Weights of a small image classifier: 2.93M parameters, 40-pixel images.
Rows from block 12, named by matrix and row number. Rows with one number belong to one channel. Each number is 128 + 24 x the weight over its row's rms, rounded and kept within 0 to 255. All counts start at 0. Numbers have three digits each. After the name is the row's rms in percent of the matrix's.
# convs0: first 3x3 conv, stride 2 (model.blocks.12.convs.0.weight, 160x96x3x3, standardized in use), inputs 66-71, a 3x3 kernel for each
# convs1: second 3x3 conv (model.blocks.12.convs.1.weight, 160x160x3x3, standardized in use, transposed), outputs 66-71, a 3x3 kernel for each
convs0.44 104:148139169146134107137119136159131142125168126148132086123129105112131148119154132151113126162138112104127138126094108122177124139124118110132091122103138123143132
convs1.44 106:120120116107129129135191120093086152138158113128126115140105085140151109156120154087079087107121120102127145105103068116138162188142168139105066114148137115139173
convs0.45 104:135120118100110095093132132131113156118146154101099090166111062105100166122091142097179113089124136138136126083147174132120183127091082144134116115102099109164172
convs1.45 106:175169117136108108149128135136117154138144150138126095139123163122117149133147128103112127113141095139144149126124102084129130164099143112148168124160163159185121
convs0.46 100:112138128103130144157118125150157120117116160152151163145137137111108140089121121143124128150128128118093114093116145115136111140130105111112116101108103154121120
convs1.46 102:157079158144098183115104136134135118133135129125097136083133137118099129144148150130143127128094130096148135132144118146128125167111132135132163123119118132120161
convs0.47 100:102134132108128095151127132162121126129125137132092128130127117154137107120093096139106112124085102121098133091080087127135112141096147163114089119134154141148136
convs1.47 099:100115113140162092140187156149102089169114138120100135134144054131156149142186186121162129108143119119116168120139115123071136117116152144144099094115162176111130
convs0.48 103:130100133128113115104095129123146148137106128128132122118124125135123152129128155149132157162116167115132127139134129118103152166131152110109108141126126137135116
convs1.48 103:087144121121155138172124171146120145090160140108151130105139137131114118161107119102106100099128129154118111129129092157115192142122102129147115130143133126121166
convs0.49 100:140143111140103088123137147163109154128121172110130142134145155155138108090094116124107096133112115109081127116116156160107167119171173081099104133154138136121109
convs1.49 097:158091139148088125147170075112162115102149114096108137143127127140125131134122171133122109158118125182169147110147179081154112117122166121155131138103141136101088
convs0.50 102:132149125127108083120059131105126138120091081112115119131123111098135115111139122129135117126160143121100134147133147151159132137136147126119138128137144140111134
convs1.50 101:132142117104119111150091106114095131150120146127129149106120122137112110152151142124135164116151141108114114140105098160167157134155135130080135131120126123146151
convs0.51 108:072113115086114153173174171176153117151105099103106087118141122100087152128161141107102139151148124131163143125105104104125134086111102137088164133108103088123147
convs1.51 105:155148144123116140106142175137132143155140136123142095120134163152119156131133156173134125142137127129163097150101101097167085124112139121145108125101180109090104
convs0.52 105:088123103105172147153169162159137162153163139109113094111096114125119157131166148143149140097088102123180163100121124143156132136143148134122155131135095122146169
convs1.52 107:112128113140138178137130152131117113101111118129107148150146150137118148093099122124135103120137097139137160146159134105126086159125149147124129115126149151166141
convs0.53 100:169125149099097114118101158115122103144104137121110143108104148090096133106099137136133143117107120121093102171125113107152110116108135100111116165110115119151128
convs1.53 102:121149116136138133104125122143138134142136140109122129109113130160130126135110096111161150112154120101142120126102107193169161140128123134144150153128138098104087
convs0.54 104:139166107159134145135096134122136146153083116083124151128128096129098122163113112120170124131141122112113102119121154103090132090076152097115111133145122120137159
convs1.54 108:147110145168141118107143096117090070099107095129139115128108075133153193152131156118107153102146148131185134159134138125128136129131112156117103142129115133119140
convs0.55 096:104138110105097083121140127091126120128145140115152131119118137134139109145155122120136156156105158116208155090100100098115118106132145167141109143132180115126176
convs1.55 090:163141137139178137165157179142108116126133108139103120115122136154092127129100121100142113174138111154154119147116110161110135160193132162135148142133138143157119
convs0.56 097:157109165162165098142108135124098144149150152142153141155143120145098133150154148119132176166120169170150178167132146128158113062102164150158103137141150106120150
convs1.56 095:155131175130163162177164094133110126107146120169123133101107094145137106125114123163130090151139156140114114140138147125116118110099116126147118165156133120120134
convs0.57 094:143133114117152180113168133104122133104104148162122120116141174137132150163148139125118148132106130106092154117083111136157159147099110131140134162142141140124103
convs1.57 103:139115101141119164121132112143153137140167131160141165134121100113140169140149142143160124165081137115151110147116112129116075120141135118127123146130146091112140
convs0.58 097:098099073132091095132146126139132112103114133133093149143128136110143135107143159141151116121158098138089138134129129107095112131157113154127147143138136182104138
convs1.58 102:119119154113136124157150127148132125131117104148159123123119103115152145148112105143153172117181154104136147114150108149158124156134136140081113153113106133154145
convs0.59 089:124089102138102131085121136182176174117144088093141129129135161174108148157113142088118126142115101128115140106119169123136144100161197099149134136136117125113149
convs1.59 098:112169153134132150039206136106090112108085113133133138140118129160115113125148116143142135156131168159113141163143119117134133135074125126143181167139136118119127
convs0.60 113:142190045208139139159101174101100160122161106086168076086131120098155146158134100091115121122122142140145121085111138119157145146107117163062248082158180102203157
convs1.60 104:123107146155160116126100172115135114118135148148118147111095064111099071122091110139141138116150135146114121150077113113112129125100133148105159138146076115101211
convs0.61 089:126142134104147129151124142148125151125160094094064131116127143113141136147112133123142146167118115151117129137148130093147117118143136122094110114110127151139146
convs1.61 097:104093090109121122121119114114144115082147076105118102102117097129109124161159141145135129082131094140124115103139095118112149102107094107124141127096116134135166
convs0.62 103:098120161128129161124178152117140100117144177108089117161123127126120148165116133120167126138125165126114141146108129138122148136094112150115174094109108120138122
convs1.62 105:138124133116137115121134107112062093121135139113147175163106133125150138094117131124139128159112115122142125133155126117129096133145121124135137120176209095068092
convs0.63 091:105139094141126130144143143170166179116124177147166205114149102170108158110170141137114137086140142121160118121134147154133093127131138155112114145110148157117139
convs1.63 094:147131144106123126122109088111120151098117184112129119132150119105174131155118108116144151145152165114097130123113118149131134105138133131121129103161131123098155
convs0.64 090:102086067120101095122130079071132126091124112137112105153150174143116127117141155084089136116121116103124121127137166145166173114131155099097112121134157092119132
convs1.64 088:147116134170105153136116144145162138142149203127158170135138105149186143120146106116124136133148157163135132104107097126159153168132190135119168163174150149152164
convs0.65 106:111099156074142152158163111119118130093136105155130120153081103117104165125162136140120117115150132127165138124120138109134118115108096152090150123112120115093105
convs1.65 102:144138136180120161125155121135145103118116139176148148162136135108107130128167174121139128154153167162132179106185166163130170158112109129129072098107099132116088
convs0.66 105:141107116157120102145095113162149147112061110135136143113151143115094100149134130132078129128124131110149124147100105179144126105155127154130113182135147133129073
convs1.66 105:103092105133134115124100099111136114137123144126091103133134104138091107130130141158156149125165174119112085145143127100101121109137136148137129096118139135130091
convs0.67 102:078109114133090119090127160170175148119109133148099133126108154138134163110109135140137124115133132145105101125113125123127134137106143112079149148104136160161127
convs1.67 096:081131104124094124110152108179155122142162184129153114138113104142104135087143151126084133117114142134118110151136144146136160135134131161152072133174109118109133
convs0.68 096:126117105126115095106122144132097170093138113082130141151126132112101141123096097137120137104135131113152097091149177088129142106143152115133134142117112110143153
convs1.68 094:125131123159120111124125129104104133147145125141115147115127120121133118123114111125079144143135142106137130154134143094132116100135098115151089081135156116143163
convs0.69 103:107119115117154101149098145131122147117150108112171107104160100153118075087105129144077104070112099106120124147108122108139100091101106119148116158108086101101125
convs1.69 099:134148139218152126128133149126096115119101099101101133126130091119120137101150115115120120128159126110118128117141122115070133116118105125089106163141075135173085
convs0.70 099:134107104115169156124111152121082106123116086140124130107110134121121125069112134065131107108110108082098115135134137113131124117126145124141124110071079100129118
convs1.70 099:153156107086130140083132158163154106138135136162135145129104090120080134145137099090141104150140118182124154081123112120100156122111171095117089135144128123112128
convs0.71 105:137145162133115114118137087136157151130118128132153090140134172148157100147118111121151140122140141128101100148152131163145108101146169104082109106108133139110154
convs1.71 102:140122138157120144113112074144183166157195111120095134136136085099131147172132139134145121099104102127067084120104113149156123159165146114142120155126115112114112
convs0.72 096:116131110099173141135135113165082139133121125150153089113104132119113157117172113139088137119128121125073099139160167083081116147153171128161128098124103159163133
convs1.72 095:099117112079109123139154158135107124119149143118115098132135107144128117135115121102131111118126111113103084105122096102121173119139171126119132167075153133108114
convs0.73 097:123108112121141077115102125144125161142136192117116121092092105124125170140128102117119107148126117113144112107165155105175169069130147121119114102109135105122108
convs1.73 098:145135118136145142136154161116155105123161126105101139115083121146115114132108099053126119045118097141137091165146136116130141133114118126158119111138170114121088
convs0.74 106:131141128146140151118153159115132095076133131089129083122124101091148147154112173134118087116132129141112115112109109117122114136121101118114139108121130167187135
convs1.74 106:083131088141111170157106115118118136126165137094121106103122137117153124111118126138150108113118124142106118120102114118131103107158175108123077118147146164131133
convs0.75 095:129122142160131127127118133132143123111121118092116122140148103124140133100108127149152115130152168103085150140129101106106111096079139136096116147113090129130131
convs1.75 102:119129090110132115153123164130111144169098134144161128127102123151099143112090116130129140141090121151118112146132148134113131117117107123150113093116155128122133
convs0.76 091:134131145162148123122112090132181141161181152092148121095132105132140149131092105145118130129106119153151124131145162147160136112108130124114123125099130106105154
convs1.76 101:135132147166124151127136113120121097140101160147137168134139126112161159110136132130141111076121090108136132117161103136149142140127126111083111137121111119095153
convs0.77 112:126124141149127122146122123154139167104137149112098120119155128111149125123074111137112158138118155162146160146166115146144133111098136103098104153132095141174128
convs1.77 112:143121138131080134142166150154113143130156129078112141150155134123125162130104102101111118116133129123073133129128127136132105148200171169108117080155152138090115
convs0.78 096:154172146175178125188162095127075165115134113117131122072080111083120151132165174143111131138110138126128130133125176116147155145167153172111127106101099145107147
convs1.78 093:142125145130146127109179159126126096150136119132121120105105123137144107092105085160145134112096102123138132084131102146152157097175148146100134175105179163109161
convs0.79 095:125103089151097105152123135165128170123141161162144137136147130125111143134132119108136144105068120147144139161166145151161130174170168124098134132126084133126103
convs1.79 100:134148128107131149146158165138174135107137129129172127135131152126148140113141180109116132107112123143135117154126110136149166104185162102115120120105114147150115
convs0.80 105:124120115163129095110135162134110106179126114104166131108127113124108128115171127135111125151110110125114119125105125114136141105119135113117107139126170117087096
convs1.80 101:129118100115086121081075133143155107127107103123137147139145137142142159082096113080145116145117141111135174109113112158114138151113097093124120113117137119099137
convs0.81 100:155114107112126141140173144119084082136117134102077079101120127096083212155123093103129152160152125141171160154145129119129149165131163144134120136113113131148145
convs1.81 095:103109106108117118142141089121163159075158078101125110123099110151136097132121125144117162131117062133123115115123102106126080113134096170112144121121163077121116
convs0.82 097:126159099119111129125132125077207120186109149159123157110150121104131165164151098097176129086141148107113124134123128155131142088138164130099093083100138147079154
convs1.82 094:133137096095174095093114110130132148126119166137158146183165145164131150146111179133110131118135103123107111155170154174133109152123128194127116169118157139136154
convs0.83 108:140124114114147101090106140110127123123138104145126069160166143144172112122090083143137126146107148127120113109114098142141158124122104062107066119105144139139142
convs1.83 107:135131109121132119122126148167127133117177136115110124142160108122180153155165193164117151109138070137113097140145218078116132140124053108078104103127124149144140
convs0.84 095:154066114108128092116138120159146094165131162181152170125120112106154099107206149130090113127157113121117084161204182124113186118107091147112121135113115154164137
convs1.84 094:152147125103165083136111095118117115123092146106146130116111105115101082092090082187157192141124141112144104129177151121127182140070080149186106105118123120117149
convs0.85 099:173112094137137142162163093136122129141159144187149144094122188115118104131161137105138108098142129115123097104113093130103121125138096104130153135144124117104108
convs1.85 101:103149096103162151148132143097123103123107135130106119130128113143136105110116094140119116124156093133079113116159155125127094112096155113170135086153149189112143
convs0.86 105:145118102158103107140117133103162079107155148136119115113167094134112109139094140178110119162123144146123105144122116138120125161144155125134124139146120138121141
convs1.86 108:098138129112107135127124143148136100127137068123150113120143130115117166119131129120128115121115106129129124140143188121143099153173156134110161090122113075155128
convs0.87 097:122101128097089141092144092170075140124066146075166133165180088143119111115066115120102104122089056096106117156165135147140105140113107129150118097122093128132148
convs1.87 104:132147206148168154107068059157146106129163177128145140122132123158095124163116136107135155128147154107120082138130124149166103158149146167130136099134135143140113
convs0.88 093:115116106131113119120151110128109115140116135071111119137115131161145140088166161162118131125135123134141165113096105135094190121101122089097128111137071144146127
convs1.88 101:127142163120167141141135099094143125124115080155170196115147122107103125145146175107158110094102100111134091171155136086125104156154168115110061105149101149132167
convs0.89 104:147138131100090121089123085091078156077066130126107110117114101138128084196140132122168159117113129095136135128104104135132152186141126115121071128133151130123156
convs1.89 105:100114130160120168127143158113137124116156124117148149109089119117139099102105141169112149152146123128122094098149117122151139153096109129120144139148164175108088
convs0.90 110:111111139133102100135069131153098168123140141132138141154132126128146136112118111136114141138139133156088107120101127090085111109143138098111076107110112123136103
convs1.90 106:140118147126100128098139081100125120126142132182139171159144117126122119100155132141154118093152138104110121127154152170151109133106067124118163093133146147117110
convs0.91 100:172115128129100165112151126097125160134160160133154160104130123147129094130163139160170086133125103113088163126134160126112136142106163128109099167144121116149096
convs1.91 097:080153067183132106191128150105109133110118123121105110104104135152107122134138111146163125131127079102147138098126155134098061114150146113135154156112087110128109
convs0.92 098:127142113113121145150157126176054177145070175096156118109131105166126107104120094127152108144142118140155178115101105139124145152105143123145104184150155164164157
convs1.92 097:149105123130117155127147134129114158146127152127092127091120119091101137141126123141118098167080146128116141167152096107126142193171131132132121115108131146131133
convs0.93 106:142131132130129148101162152113116111165121119155079143116091155148140085137117102097107114124132143135152179133101152140120107112114095102078103130069118105142139
convs1.93 099:128141107141065109107075150112134134115104108109153132136143126139130131128127163141130134120118128119116131149136125111180133122149109143139118141175140141140134
convs0.94 106:135120118142139132130129128150133152175152154135187092126099139114108106113131114141116101142122141141162130149129112124148099119175127116128115148140147128138179
convs1.94 103:112135111124115146162079103144119099130100146125134089148115140102108142142188154147126119134093133126090098132132153115115140099156120122138114090124148165085097
convs0.95 102:143064195117101192055137147068144115114108146145078108106136139149104144135109121119129131165136101135149111137099137118132142069112134137180159146205074176121139
convs1.95 101:184139155155120176130176160142086105096111160144154125101138074115160095117099103132150174068113101086158149128084151125141108156145114153177127081121130132175135
convs0.96 083:106122114143124217089180181123114070115089109147098140146111112140126093126110153146108119097124120127096108124132117128170092139134120149088116115104104128120105
convs1.96 088:085138105109162141109105088171089154170120134129105141147132157117139152144107123107120068099137104098109131127132128080147116098138102135118144109136116093109149
convs0.97 109:097117177112150131098117132128116103121130100136127128134107110105105122137127144143095158159126148109122115123131136152102137174138158137166174113138118130117114
convs1.97 104:102169157134146136097139117132123128105124113081118102144147129117137140112111139129095105154166102114141087124107170156152132121096095124127174145128119074116150